A small image VQ-VAE, trained from scratch: encoder widths [64, 128].
Rows from block 5 of the encoder of a small image VQ-VAE, named by matrix and row number. Rows with one number within an expert belong to one neuron, the router's apart. Each number is 128 + 32 x the weight over its row's rms, rounded and kept within 0 to 255. All counts start at 0. Numbers have three digits each.
Before each expert's rows are labels from the 100 images, of 14848, where the router gives the expert most weight on average: "top examples" is what is common among them; "colour at peak" is the nearest of a few named colours to the mean colour under the peak. Only what is clearly more common there than usual is listed. The data: drawn small creatures on textured ground.
# router: router (encoder.blocks.5.mlp.router.weight, 8x64), inputs 0-63
# gate: expert gate (encoder.blocks.5.mlp.gate, 8x16x64), inputs 0-63
# up: expert up (encoder.blocks.5.mlp.up, 8x16x64), inputs 0-63
# down: expert down (encoder.blocks.5.mlp.down, 8x64x16, transposed), outputs 0-63

# expert 6
top examples: butterfly; teal; blue
colour at peak: green
router.6:095116112051125066109175134095139070245152176143066178103066137122095104109130113122129114113112146145145132134122157110157155112134134097142139146149123107104132114110189130104147090159166116
gate.0:110178108107150081113099161130147171160161154202097158150056163085110157142125098084172107154139173059114142130139145140089123167095138094142076125074104092152153143155121114096166107144166100
up.0:149141127166129162141154133143134174097142134156150120139159116080099107092151125111139163110137134112146086062019122183106146135112104133143148078147142142145164094181208106160052129154110145
down.0:132191121057149092176113120092101168120130102140116086099075172142085118103143087102143137101108105100139140120164131113156124117114149187108138168123160032066160104096119101157160187130123115
gate.1:058131063105155036145121129117111126152101117134147167111091131114106155134133169132158102144141162118110225141172134073110091149146135082135106153093097085168148115091112110125191149121154102
up.1:085107083096147020152098104124129152168132092136151164131111148099084201168129145123144074160107133112105220135147134063136107156144145106142089115117097103139126136102099121101136154142117082
down.1:095090153107098157114131125113148114165147127097116126156135115099142115151130179091135171159096161145110026169127184136071168072096076152106121084144134180159127121175134120105101062160118159
gate.2:126065183134132122062215188131134053141178129106103159108122138121137125096114098155109122130110141132128173149151113092160219135150154123115123076152150104126104127195092105129116107123154147
up.2:113163102177107126189075118139065220116063166125149089133151106148162136123142163138111168093174100160175120075141106149116060138135138183118169171125135140097115110135118136155138125125102160
down.2:077147089103090146080129132121104071139107122157126133157142136094157186136132118166089137174191115162118205069126146090161140095146112100127121135083177094150145112153146164125148199174140177
gate.3:170151113068145155111187146156143132201153177139100112158105122157145113120188091099165151100085117123104103065103129196071099137153100127131117114104111098130177125110200115173135084142134138
up.3:076119137043170127116158128153157115122180140145086173126069152139091133143159082084165102153119169090076118092109156151086115155158150089149091116082103101133159131127181117123163090158171092
down.3:073144088118107141102075168090139154099144133110143183139120161070138093097186081210127134126200088173132145106169156088179094115187097101125095150132103110092145122108127131109135130134115154
gate.4:161079147175107170105154138116106115099120141117120106088184079119139124091147131168056191086125140154216130120100129121122167131119144143056170169159161101120115122185087112124106100124133174
up.4:156179138013152103121153152115173095143092187125122117119175140111134146131100123159135100133099144116101221127112112077155091087070127108141130164101092149168113088123131140114145078110126121
down.4:155122127162145067145115109113164143109135150166089056087157133145119116157141123065156166113099136078181180143165066180146182126101122135155107146079153129139131126106067104147056113126105104
gate.5:117086122117123121156175142144154106141099149131130114139083138185141156138102187120130101161113139148109124170117158151086104136171093135148116156165105077080084169089200140118012148139091154
up.5:172122106112182098125148127142165064141150110136106156147129161154082141179170125077180083130068142092077112116166154159115169137156098064145096148086081135169150127138150117076115119176142087
down.5:134129123113163165109152165128146128139184124066177183166129082139055102115129092146090148139075045141173159129109085135188157113144117080109093172110113139093108109152124099158123181145118127
gate.6:081148169095125160078129143112122179105104159063166153101153171145125153107134093082118099140097136142161069141174124132147056151125128124169164123136072120164130161094107180190100081132175137
up.6:140118117080200134092163148125113163141151117150073164098133159137083151157152112070184054146088133098120072157130136122188090151124119075153107124110127136188152150114154124108139091125187085
down.6:126100157121189120166146083098119098191124149118145187111205108117112120091139166130174077100119180097078185136088111106118134094161121182149133133101108198137142119124083130149098158143105091
gate.7:077115155135129092117092144137144209120136169152105123140144154050113182126068103134116097207170150140126138166118131095130081115151195128149107101145158120113082161138101132126059081142144143
up.7:076087134097127153161198092161110135141103158127169143118049137120140140125111092113148143148190164134146141119079140109016086163136135142126118174112101097103117142183162113154091155138100137
down.7:159121163153126146138150096148146134097101105179085066136149128167131123187097153069192140123109188123102070150156096132051144159079151157120131128128184109143129181106128141131110062104142106
gate.8:059131108090172070117146115116143089135150127128110160124089144147093133167170141080200100143082154119085124135147167127128101161147117097156114141098098129173172144083159117085220141172138095
up.8:171231174049133182080193131125140143182115160132098144081144148123105133143171061144125108107133128127113133149154119145129069116137095104126110199143146135145134145097109156142123095145151157
down.8:141123167132140066142123122125097122098073127122121166155142133126159159134133101158098148135147102106131160078076164142114028121134174115129132082123059213156105156148172142083122123158188142
gate.9:123170078112182156129070120122149084044154073166108154157124170102126119161166076100149139121124148096085100142131148170134111133108077108138127153105158192150177128099118112121170161166155077
up.9:146025143143107084159185136142059161179124154103124107094117124126163165111103187140092177152116106149175181107119101118097147134145194149120138135130102066112088138175125137150102121127123146
down.9:170106145094139118156160188161160159185160142159097186121091108193073107108138106127115139104146078086149144119136046136184162157066105142121175125123089186104125116132123120120102150104139117
gate.10:117121126153138173091199082116156096150167188140109195131065128102122133111094130135146106132123153108093049151131148081154041125109089131156091181112149122155103140084142108118166141130100110
up.10:139112112152138172133176064135105083108185105149141119204099163087129135084111139138145133144101159128100070120102116088190083139062111129158137118116157139101108141141117068173045146120115115
down.10:161121168115136094133158127155132168073141121139139018099151104141076082133113162123159156123110080124137046140058119119049113158122134126138114131118171078147136139118090112094089117113135113
gate.11:162098085149150043169089116170074169156146055132101137127096112156117146162121156157131080155102131093111153125174123150120149159141157094138114057103106083140133125103118117084203139119097107
up.11:149130090151167060155106098146063139170114083135085172091090141123073156193126181093165079120098148100138140107173167125155128174143131076115086144100092093150122144127122108089182131125141125
down.11:105087147173096114162138160137162140101107076129136070124115091103160116178120131119151197115121147117177109184167129163144101137077137163084088080173202109157159155161124164162082111146110142
gate.12:114033141196171057143111136144175136086149087150094098116127175121138169140125209128137067136116148129110129148149121136089110147117132154130151091133099094147092160121137158081193111138163130
up.12:171179145101095196110172118146084084179072159115189123147169093152152074123156047142115175097109105132137090107102121154124149116108136113101164174175122167112151100168108148132094131116118126
down.12:139152118158126105128098157148098155154131119137117060146120163114158112167175182042066125083119113079154092092109125088084068132134166162122134183116140134180127112101106089125139081160174116
gate.13:205096109178108094151092115133139099169163117146124161125123153089100190154131171134168088129071138096108113198148158091105144139129109085142102058103103122151127173087069131097174147136123128
up.13:093119146108072212091140130123097140092089150119140102127171117153164108099132080134093194090175120137153156089098136148155092124158123170102160183141150154103150067173150168170083108101143149
down.13:171167120181163084117100104080101140136146128143091122133072128145154161096120121147127107158132193153141067096141053106077179106115156169121182153099131088121092122103140075160162171104163123
gate.14:098214127075139176126169133143172131181090178125173126149091137121126137124185103116108127130098139124122095126125145166123044146106079129155123188091121097124163119146177121122073063132142110
up.14:128108096121171120119172109137110110218169161148123159145082147137091160166160134082188096136096155082106066142150169122081112161116115093159104137093078091158166161160147108110132080144154095
down.14:066127118116145153070126137104108100152136146057128112154146167099157137048172109108101092151177134141105152088106158099122132093160135157132134139109059169089176072107160120133156193106150160

# expert 4
top examples: small; snake; black
colour at peak: grey
router.4:110143070079104228181181093119099081072105123125085158108150103151141127101153147099081092104133156106118095108069106133135170094131093156136144177128131162099167125082106110144110136127094107
gate.0:167170158100116190114193108129140130162119202153082153142165142145137136133154103113164134127112135109109091067051158148094090114135177148125098152137162077152156153101177142164128064153108138
up.0:107147059151155118159111102138102132097173137102166190139120154150097102160172164087214104106101175081110073102142143161125114159141127092161097121083101123176169176113121116141172126136149082
down.0:127152166046135094095132136095104130185146143090127193117117148149106102053130084160146101090144089093155127102107170178209092154126179125119134127120106095136133138144110116114124199166152131
gate.1:172161140052149188128176156098124055129144174093095099087128122206129134096147027106109141140096093138147102151101146127150159072160144127152126147149129125115102100154103120114089137134148129
up.1:110116083122146064146107157149097174102114094140200185168099148118094154119109094127142054127140151103085154158150130114133103124140058134133162088091125149113121135078105123111137227123092118
down.1:151127142121107093100081133111118134103132076135111213143092098127123173054206051127134128172157093118084162102117110124184090138133141093104149122107113093122137126076121154150124194126163128
gate.2:110193120120133168085231116093204095076204085126125167109132157156115131120087127125123116142092134107097091155103139124117184108114134122148094125151160153144098145080174143160159141130120101
up.2:076082183103107078113135149093145123172109153184049108124103144079127100140140075146105099113164131118143192137099138132148148167115166107102107145125147106136152126182090127077095096150192176
down.2:151137192155158150153136158118115114079115118154112144113102107141132144126135133085157118146130177130073108119153087138009164141124159216131134120153141146167125170079144125168127071083161129
gate.3:121197076080132112133171106112177128149104134109157140149146126080110129146185169075161139111085140118087099154142143154099058129136130127163124215103084133169202129133094086107124143147135112
up.3:127044167176112175135095154156089127103141112134074102136119130157147110097067116144103101121165109140155178104123105105157150101130107164109134041130187125088071127121178138189151112116109155
down.3:197127168119155127046149122121144165080128098125117143109128117184134176203113111088125160075106145077107131118177128149124177171099177128126131101138165100159134184147130113118135098132194097
gate.4:142255125080118112130159116125194164148120164140132170126090127074151106150133043121146135128130135091170106184121143131085117105108140102147117173131138148125113144148176127138095155140133137
up.4:117129136076141116171095128173106149103112099089159184115176126149137160157153152082151146111029134095127143080139118126146102162094122098113157128115080160169186111103123131112205100138177088
down.4:162139130123113160082085121084069122106143150141165092085121186063118148091204118165085129121157111117180114107105175072114128109125104127101090081124104109091150150117142148116167197166138158
gate.5:143147095146180143149050124132112125088117087122174146152124143137097075112158165107153100125089151119132132099169118184151090137103046100122133149080106201174149123102084128104145194148100108
up.5:089130079182162150156036148124089141063130068153158134147122147117108085121107204140150123077144150123126119083146112154145145134111100119111104102087104186140118134126088108171146206113116126
down.5:126077125161110180146124167164131087146102119162141094147158119132121137147103168110178131133147165127156029148124213170071120064155091155120142093167182089135114148120118135097145109110148105
gate.6:075205118087116126077190125116163156147152147136172067155132149141123109152152070088107131123142145153091134097078134119127097123140131133161081126145115139118160157119221130153043101148129134
up.6:144149171145052135083118143108159154107131139073162106114151094070138136110093058147058145164164099181158181155120093114124129100122139163114135115170157134063094105159098142123084126115139174
down.6:155120183121095140137104131193163178140059080148141101097116123133154127160108146078142139122083105164108119200141119159098137167048070145118119101146163152165092114141117113128059103158101134
gate.7:061133143104124069137108118110053183131136107131126125161109130042128121145095054139159117136184123153147175129088113137195099148146154099121092134158152124111110156119129108135056185125134154
up.7:142190178107124131121149160117172072173077158129096121162124115155166069081134089131130192058172115134135115061110111186154138128129146141097130093144132186116151093143146165165109092122148132
down.7:099070118112075115166112201160136103155077121123162198116126127099136110120121127159091156105138074133095123112127154116198123131094095061148083114129113108117107136125118150156067114158047161
gate.8:126161142085115148119141146084100130192123187134137150127105149090132052101131068145114126139208121123122085097091118134178081107105115151134141102122216174103151112120129100155077135075107139
up.8:163115119185154145147102080112178092073127087102131147143127159130111148129121212085159065133089109100099056147161105127115141139167077116158107151134117095162134181100093128096181095136152099
down.8:163089167099132135162047120098069166133143143176069076168121158177162162148117096135121133117183153119121088100126136096091103127133175153098123176167130125131181100094156093158172120105158152
gate.9:138193124133095074120128149105156168191138160105127117116135066115170101109120138140070182085122129166142163059122101170144128096154198132087154139140154107085122067132145131136116088122166177
up.9:154118170121147196106137121121142142069158077154079129084058179172151172128091108116114081191131097096143062174151116092120181100148137122150110137113160092129095142129107137123181127136170122
down.9:136165171098126136168117146150108142177096108170111107148166100152127132064127135120114129141138081150094066168052095133103136090140146201169106150092105153150148127159111148087185189076122098
gate.10:178147094173135142156126103154115135109070185133121143157118126129098152152160185088177130120083143082126067147162145123096126181072110099134129159059089138161157164164102102102119149156190092
up.10:115171180044126078142146159116158150161109071144109111135074136100139110127134063096159155123159109107143187147065133166111118118135188115122130115114141124120148095146210150138077077133143154
down.10:087145128134179098071133134072085158133137144107143140119169158077105166180168110144082098162164129088117190082141083107141208130161140178122145172111147088129130093094118139115146167085148117
gate.11:096128103106166168136186136147128044114150116121154154111103142171095082166176127117181110111077144095083099109166145157149136141171087073146101121084107164147184128093127099095122183168123106
up.11:146133163072099070133180109162162099155133170116151105092156089163125196123145117090115148143102151137117121143094159120015127125166167153182132153139122125104128125137154130102084065141091158
down.11:112158139130111174145111180137118108138126143109124238122160135093102143059133130173096129131183139126145209118157132122163119093172118123139133120116067213133151072122079116136119150139143130
gate.12:139159131091097128130182197134135124187111174159187100135113102124156085118122061157120168100188145083100141108094118103147158126139174087139098120142161172092162156174172148172074138113123131
up.12:132062114139163129167112102146133117057115097129125169117140153181147165152133226123111121104090149122125104080150177188130122155115118122137097101063100090159128169124111083139200127139127096
down.12:085191137155190117120145117122110111096160147091094073142092137140090128096182055123140063160159053113157122104144149098101113144138181127117107143088089130113158117124100126159140116123209137
gate.13:158209143049137152094190108077157127170091153182116114136084116109114117123133133108168135128052146102103061132062149151161075139133118093144106148120154138135131145105147111124099170152145104
up.13:143099121073132068165075119169053141142160107109192131136150167172118158131164080046126136142094156130145153127136165145118124148169149150140136101143106107183170143080138142146103081117186121
down.13:108155137117179100140105137122102119113184167126127172110072156090095154059200104149108106171143124143111122073104093107151157124188098147117124133116077159072135122141175144100148209140103155
gate.14:148125122186137135177096128125159137053148066147098144101127097171088147131112214118124104146076145119159105142209170139111151159113122122121146164138113078142108151126132158086205159100114121
up.14:169146089157158154158130102149178119088157125114121180115117134161108159168164210081170093136085167099122071153181176115097149121106131131165112165091088097163136174107143115099179149146133092
down.14:170078053132111108101154161142129075126126079142137133094152088127168103104115158167160159123134148193084130172117174165180153074098069097112089110101144153113120165140153144160104133180127165

# expert 3
top examples: small; white
colour at peak: black
router.3:123190099075137171103170150096164097208127153137092137116114143126121067099166116118160195055097107103115109073124133157183074144131109132137149150108150122131163074105158137163160120109132104
gate.0:084164159072153120149168127143133135164108186107104133158134137143122070127174122137126255078150117108153102073136115133172045127137137099124145148104123106108156077152127115134156121133145113
up.0:173093121162087117103111145119091124083157119130154121103149138128134169104092113155112038152130107138136180170119134094046215122137135166101124118172155139106080172119131165147073110118129176
down.0:108143101165102098106128125137146096168116096138193066073154085073136094145141180089065150190109114108110117149116159141094133085080098114119101096181148117199154100141135163111121086153112143
gate.1:120187115161155123172122068122132148095097093129109106139111114126096085164190187130185190090098134118114106056144140161111084142092115104152119144090101121141160092126116080118173195139105094
up.1:134145148138129101157113131145117152185112145156096098146105122145136082123143104121139255106130130148131139087140132157150083148138140128121147138131139151113154051132143114172129133132117120
down.1:205143200093124115128118091112125136093144131149080155129100144206139163148087089155117104116127170106126148134166080121117118179169197132100140149141092136124077143088128091152142124093195088
gate.2:132071157142116130088136171142133096179128119087194124099177073135168139109108199158062070125105075145145109155153074104135112084138147153108160101133134129099073127155115158104146096122110180
up.2:100170113143156153145109120154111162073116102196087109151135154133098096125140069133125207151131153082114125084099146174096130128078128109118088161101175133126206084133171092155097134162156090
down.2:168116121188136085143145149176194133167144138129189145122130118141069089120118180097083094096095090127151179153146158123204136126100058111115152101111133165141125186119142123094130074133100122
gate.3:171181089186114084116121102109074152202144129077179165134097144124151123142140130084156112174085182133131124135144129162043166148169143138139129111118111094151086175093093131108135117123080147
up.3:081083130136127073160105111124070078153118104085128140085159125178141107141116180148126169037133130138151138098222136111158105135142145153159136086135124107132125079120074103105172116121085109
down.3:177082112171095151165183121150175085116102096140125095110165097159149094186086192128125147155047151133109100148128143153118069107100132126144116094163167148164057130136094160110103105121110114
gate.4:141160052123167129118140114083166105120123139118122158176101121149113114133143177142158096148078122090096094120176128129178055138140063110163088152105130089155127161063209114152140148114098103
up.4:078128172160149060172109127123131199139122104134076114099109105110133096134088136171108076109149136138113153161161142102120208108108136125104115139119097180117091098141069125058155198152114127
down.4:126112099219122130134123184162134138122137078164161094082154116094159102187084204139147125130099105160117111121157113120107133144120123094112117116168171188195115128147147117161087059156118105
gate.5:193097068173128123124138126115135125182133214135130131153166111155124117107098158159120109140094093137112049150171119091205090094138092130141130094130137156114085160096159164113096118131064150
up.5:053176155049129137111145123150170148105137100123092151124090164087153100115156016109120148091129121158113132111099158157096135148101163071127151179108150154138169099135113130133107164121171109
down.5:209092120145108136157148148157178146171133112177167108115128093135091144171061175082148152093110110141105127120155117184147167134073101092112117109110187127155097160154083170109088083103128106
gate.6:154125145126146175129171126142146125244090199107129133155105129135124090132149115142134252087126122117125108085140114158138050103124115122129121145122126158132133107122166130189131127137107108
up.6:084128163135087078119153146125126153118181089155089108095158149087149174126087095122092072166161117144153168191117127104093228121138177144100122119146155125118112134141080128127065137112171154
down.6:085106081178114152150147145154160086139120065180161117132167069101113086140139200111098176117133097185140122164137184127112148101111089132153091096131166119148139142167162117127108067147077159
gate.7:162146115134154164132144132116131113093080086186121054161130152119134115121145178177124142080118091129116111138133137117222157104041090080115102155107135177135130090087136084131136166100090118
up.7:116083159152080097149084129141085153129081164114122116102148080151167154099075091149081137178167123174171163148108090097137123096137186182104160102175163125078083132148128169118100090119124159
down.7:052149127122129144122047108073138095108140162081134183155087143123120162118184144146097127146135129122097152069110105097142151119152106094149119161033106174092135103131147147094120147183098151
gate.8:120108113132118101123060136142091153085159069160131121118091112112105174150113112116166014135107131109149170172118114150159160132167125113105090037111105133121122180101092102105162110100106137
up.8:140078119100160048154063125155097137112131027098134113114097132115106121162150174108145096107130169145123174106150143155168117135115113099150117045115087112142143143129049118126163101140102125
down.8:138108110159131120150150127149120075092157138112138094037135094128124122150141194135196134127109160141131089157102191169087109114106068135159133066132199095178076140109123096135093103130120129
gate.9:143135089176142036125096134113124106118136077111173119136149124121132154154118144120099039140122112105114173167179141106164171127073110105110127124118119134170120197127038102096151160109098126
up.9:130158063154178076163102116132153119161133108103116148145087159127099100162151189113186127091075155103102112084181134162187096128124114097148111083085103075182142137103120101107174148143128088
down.9:101095110181080136143148128148146117115088075156137066139150101094180109202131202101197132154119175161132089176113200140105092096141102113132105118146130135150148126161125150114110077108093134
gate.10:194129097156162112165076082176106137119198081166065104113140127148101087151157187107159128055107148097118105070150140158100138122151120112145103124092107117159167108096130129098183111139109098
up.10:093132138141135119140104149150109158026043118050229123132141173143135089140139153122112201135128123134149128131135144147168109143111081121125140154107102097125140142178105120141080129125169126
down.10:135133139142112134144102095152121130167117135140053120166161124162139146102091150068154101118161178119068064138108066126091170096070130146156126121159097177089110154155134147117151157051080103
gate.11:104148107103149162121176119124163117172155133107118166158080143104095083157146064094177129098090161101103093032165145161073116141124128113162117135104067071146159125121167109153146102161150101
up.11:085145127037154145095199149112208127139128185138104158161085139118133124123151043106155104125115146115110118122099140125116055149140158147146119177125132095112166113132179134151147081137163102
down.11:107166127098169127091120108064104140139203178115109166115085158070157126091168066171109134181146082147150141097111160106139121125199077142137123117142121091092136118131125143132141199153118166
gate.12:144068168143052084109110132130059132140109201099154090110140098118137164101087160147107095171128137148126172171176098076109141120092124132082109109136132096107084112120082182121092112146095160
up.12:065174160123144141120171115137169103115129122143096131124104137103122064132170065116169222096121178096125124068117136165131099126136127080117100162113144177121176075123189112171110157115127122
down.12:158046100132131146179147172115174115165109114136142173091152129104115092170147183129122142099087109082085154126092101120122176159054117116143064101117137151112133129188107133127108059099098140
gate.13:169170114062155174097193124108157086187161185151089148140135140145122091112165054120157120097096120119109086125110115129200083119138110118134109156118151133143154111078179116161167083138145126
up.13:180176101069153188081190134115139103206147167146093144121141138142124089109166042131161120070097128100091091109127145139193101103116112107140101138125151127164134115097167121146153093133129110
down.13:145176124102157087126103094107117170085177178088092141128080225151111123099160089091125109134109147121177126070078115101099120181111148154113127163149101075073158130086144113160135129129137109
gate.14:187156116081168144088161125102145087186137179126086162116121142142119099127153120124159136078089138123114098090126130137245073111110088104141130158117135163142155071092163130103162141153158105
up.14:078088119177115150143092098158096152007113068161143118138125123131125157146108185134114080162173152141144127163126125122029168151125148138126133127136145082123111192138119139124128109130116140
down.14:069121108154115173115155154153135099151102110179192134135172091046120122062116192093102135114123141102114107173144170150129113076096112119149091119128163165155159145172067171118110154144132155

# expert 0
top examples: small; snake
colour at peak: white
router.0:112117176167073122156121125149107165108127122151113135086141122105162162112106147108029109145156138146181197146167099136097214119144123138136110090157152133106085165183132129092104096128102186
gate.0:167105188166100105106099155100107196070140113155148090116148159127126133156072160155086083192154159121143167167099138070135153141148137121134090119156138153141117183144064111091087179139135119
up.0:106131103097154169146161102112126092155087152116104123137135105150135074115156127094175148114130088103048070084186129163083092111163093162136153133097100121153137145086183126152187089132097064
down.0:104101069156084182129150164148156114156141083133143175111134119101128075133177145105104155136098139114114152148177103134164044100122084064125128119134152142160121162166080192161103121146073163
gate.1:090099203135151079154041158169122172127133089139111186092149144118094157168111159101172107125154146124111162152176138127185100166146146107120107128116106146142125148151056081097143147147165095
up.1:103119185163130123158083126134134180103136115114083095169101170135110135171143127151152130171129170177099195156118172117178127210135131092138105161101101169109149119181094083110079142152178119
down.1:172061173146129162090097092109143142130117138111101113142129144147138145160115124084139151099088136140093080139105071133064212163145163160162170168107151135087108138088096125175123072142183101
gate.2:136154103109166135101152129103179077118126159119118146149119180167097161123134098066177117145058152071089071131084173127157049197129122167137127137106146113135138153111126130146084118137125068
up.2:152141075145148119115159101111122096127154125151149118138188077120109115152128123074157114149077180085057121128151175154120142102189062160176121099148161149116115132079128166112111168129059079
down.2:132070138130145166105142194136108109118107165146105255144132098106120106083076077148110155106078133130135130133140072141194114129150144110141151113097079135128127178081116102142126154104116126
gate.3:074132112129181146147118123132127152115139129118126178110115168113108122160135145094236100114192140094093041126160139109069102127114102139126100146099129133156136120138155111151173133169106040
up.3:134134154098140149127153125131138104162082170152116065212087131143144094093163122148104156095129153141139155088082118161224107136129146116120132105117167117073165110054175132148075135095154138
down.3:126149164144110167157118096165122110115089135115103084139137152154166136134163160132155120178190161160173058127092232106131076138133103196145170118127123133091101102097124098130170126079126150
gate.4:101104165166057099117109133155144150097134111134160129130186134097147131159081182116041122156149145139156131146200140110065154111152101154125105090150115154138099169170118184094114147130101192
up.4:124121157128079111111108115126128147113155109133152123096140136132144132097099103133000121138152149153200218142099113122147183089125128121117130126154173128134117141152105145116139088127144220
down.4:137136170104143142091134066085114179152112140096106085153075145178171131143143138193095142131172106128155110096072157137118168129159136188110176141124123128085147088111183110119185119092157068
gate.5:130076156152129108151077158148133153142121109127106087083139129135127142135128179161179110123169131136125167159159129148232108193155107113113105086096149184147139138136098074106081203123164113
up.5:057072174151150098133072150139152164081152091101128150102124162103094174152117156145142105141194162124149216152141162109125104155126139099138112124109105124162103152183056092098128109153127105
down.5:109114133132199121103154117109097111091118154121085040123115148132165145160086121125172107122084181079106086114127044129058145087149142136124159151108137124132147134126139132202125071095122096
gate.6:093141177105111086136096150119096138147092125139017127109126139124123103109180108168127154101132141149126165111102121172145114174128175088110132107121138117155238097155126107161121153098182170
up.6:153144130137188126187150133145091079096121091095107121086133102107102115146135155120188153111128120126119071080221119171093157079108077142147164100117131177159154117087159133099158119134169077
down.6:174122161103128152130135133182138102096146125090102173108101126153115113159060115092169119102097112098097109121138026165116190125157172161109152119146158111096059151089132134136130050148138122
gate.7:118108145140082129088112137171140118080106132109130189082154191168152133096135190128122135122159095139096141117195100130048074162071157134128130155130111048150100119103167122126146079111138141
up.7:139200109113143152131220119113146084164119136131113032130114108150143084116156098123125166094058112135130102070072131155164160115147115136115150168106169120082171095120141138154122148111159101
down.7:202093164143105124130151178174144157112157090130141061096107119158124101178084157095170156130069151128102145130146137176060120162172148135103130125154182101147067163096108119108118102124159091
gate.8:111092088176087105152127117149093141083135091136135105091153064104124145147114178139148120141163142146160176153149134098108216106133091134156121076161161185118107155083139111101093179141067174
up.8:142100065165119105161149102132105135118153095130139104129178083120088136136083154114159113135148130154160160155168163119102170063162079133144135089158166204122094133067136118082109206151093155
down.8:133161149120130113057087125150113116136076105160148082179108143134111136113050171079085138084120117102129126134135091089091193139171149109107185161100174115152164158169177127143106159166162123
gate.9:083112171162041131148122139149148143112135094140116064107105138114169131140129162095107162132171123131109189123156110145082190168102204165116175097095132131063125109158101107169106132138133173
up.9:089118113159057111151116129167135136101128110128125125128118110116147132129130234116153139123171139092084161117201135121040204158138150127119149098089111113125125125222112104140134101129123131
down.9:140210146124146104114123095063089163134200171112096094146112129127065144092187119123108128059129138126167162100102158100127164146149131119098128190166125103076148092125132097133180155103135118
gate.10:128124151164099101150096119126076165077159081134159099144174130113169154141091159143090099161137130150168165190137106101136209117141115133122115081170129167128107148150110150120037164096121187
up.10:129161107099148155117165146132153104162141172094122113112070137148097135117164120130174157089124119111089079085115134166139021156103135144137141160086139085126153094107122112146215078136144067
down.10:123093109134082142148123137140160079075155103137136172109096154116141078103145137178141139206087085142172164166138153126186038128122072097094139115115145112106131160105064148127090151143105113
gate.11:114121150133039118131102139116123134102138112117134113099172112126158130141118145119000116138143134153195160151142120129094198118141132146119142095144147152122118118138102160106127134120115226
up.11:098121146159060095129106138154101160093134079112160137077198113094169157136098180080078110149162153141174185155170134117079184107135129156123131083166132137150102156155095158101103109138114171
down.11:079200127135157115101093085081071135144094142122123060170136132116154122135188118136085086132173147120134113102103151087086146115137158134135160129118117130149243105095165107104152137121170122
gate.12:131105073162140089122107121148127143107161157123176208123155117112116166138077125123104105150158145077116122164146152088071126097170091128158096123182114168182092155128132167072200116153083151
up.12:142124157146064147127156151147131117149135190148141111096073161130180149091108068155099128138138139142175164173090104127125146112142127150141123144135178139129092131114134133124083047129138249
down.12:124162188085144101144115072097108158090144179070128117122120144117156194095115110208160098129168154126156126083107114097115061131166180117088130166123072104118119100092119133140124183132157111
gate.13:135112074112194162173123170139082104117117096108137080159117111106090161154142138194181144140132138139101121148053147118189056128119088105130114104106110135169167124061110109093101155127142091
up.13:172130153126083147128127153143134089109107145111125037178140107153182102086144118100068161076111105146155155092141116154128140147130143174139162152134148130086155103081151150167151091097126228
down.13:130134128096167112132141134119138100127122096130108161118126118160094107160077131110163123076092108089107098109157006175161212137167148091128148177129115169114148111149133108144132048125155114
gate.14:109115127125069117111122127150144138115134103130129121148118166117137151136096060154055080155149139145180197148103125095126169119145116164131134119175147135110078147158126158114086054133119240
up.14:149133141095176154117129145120120110155104143093099127129150077125120087131166149120237164105120126125068076065126125149139085106108133128097144149074099125115158089102146090136138211117151067
down.14:102111139148096107197154174200165101158134100160140128107139104119129080175135133103172168167093133126117088139154094159162087125074115114129112077127170212157119160166114189135107111165111124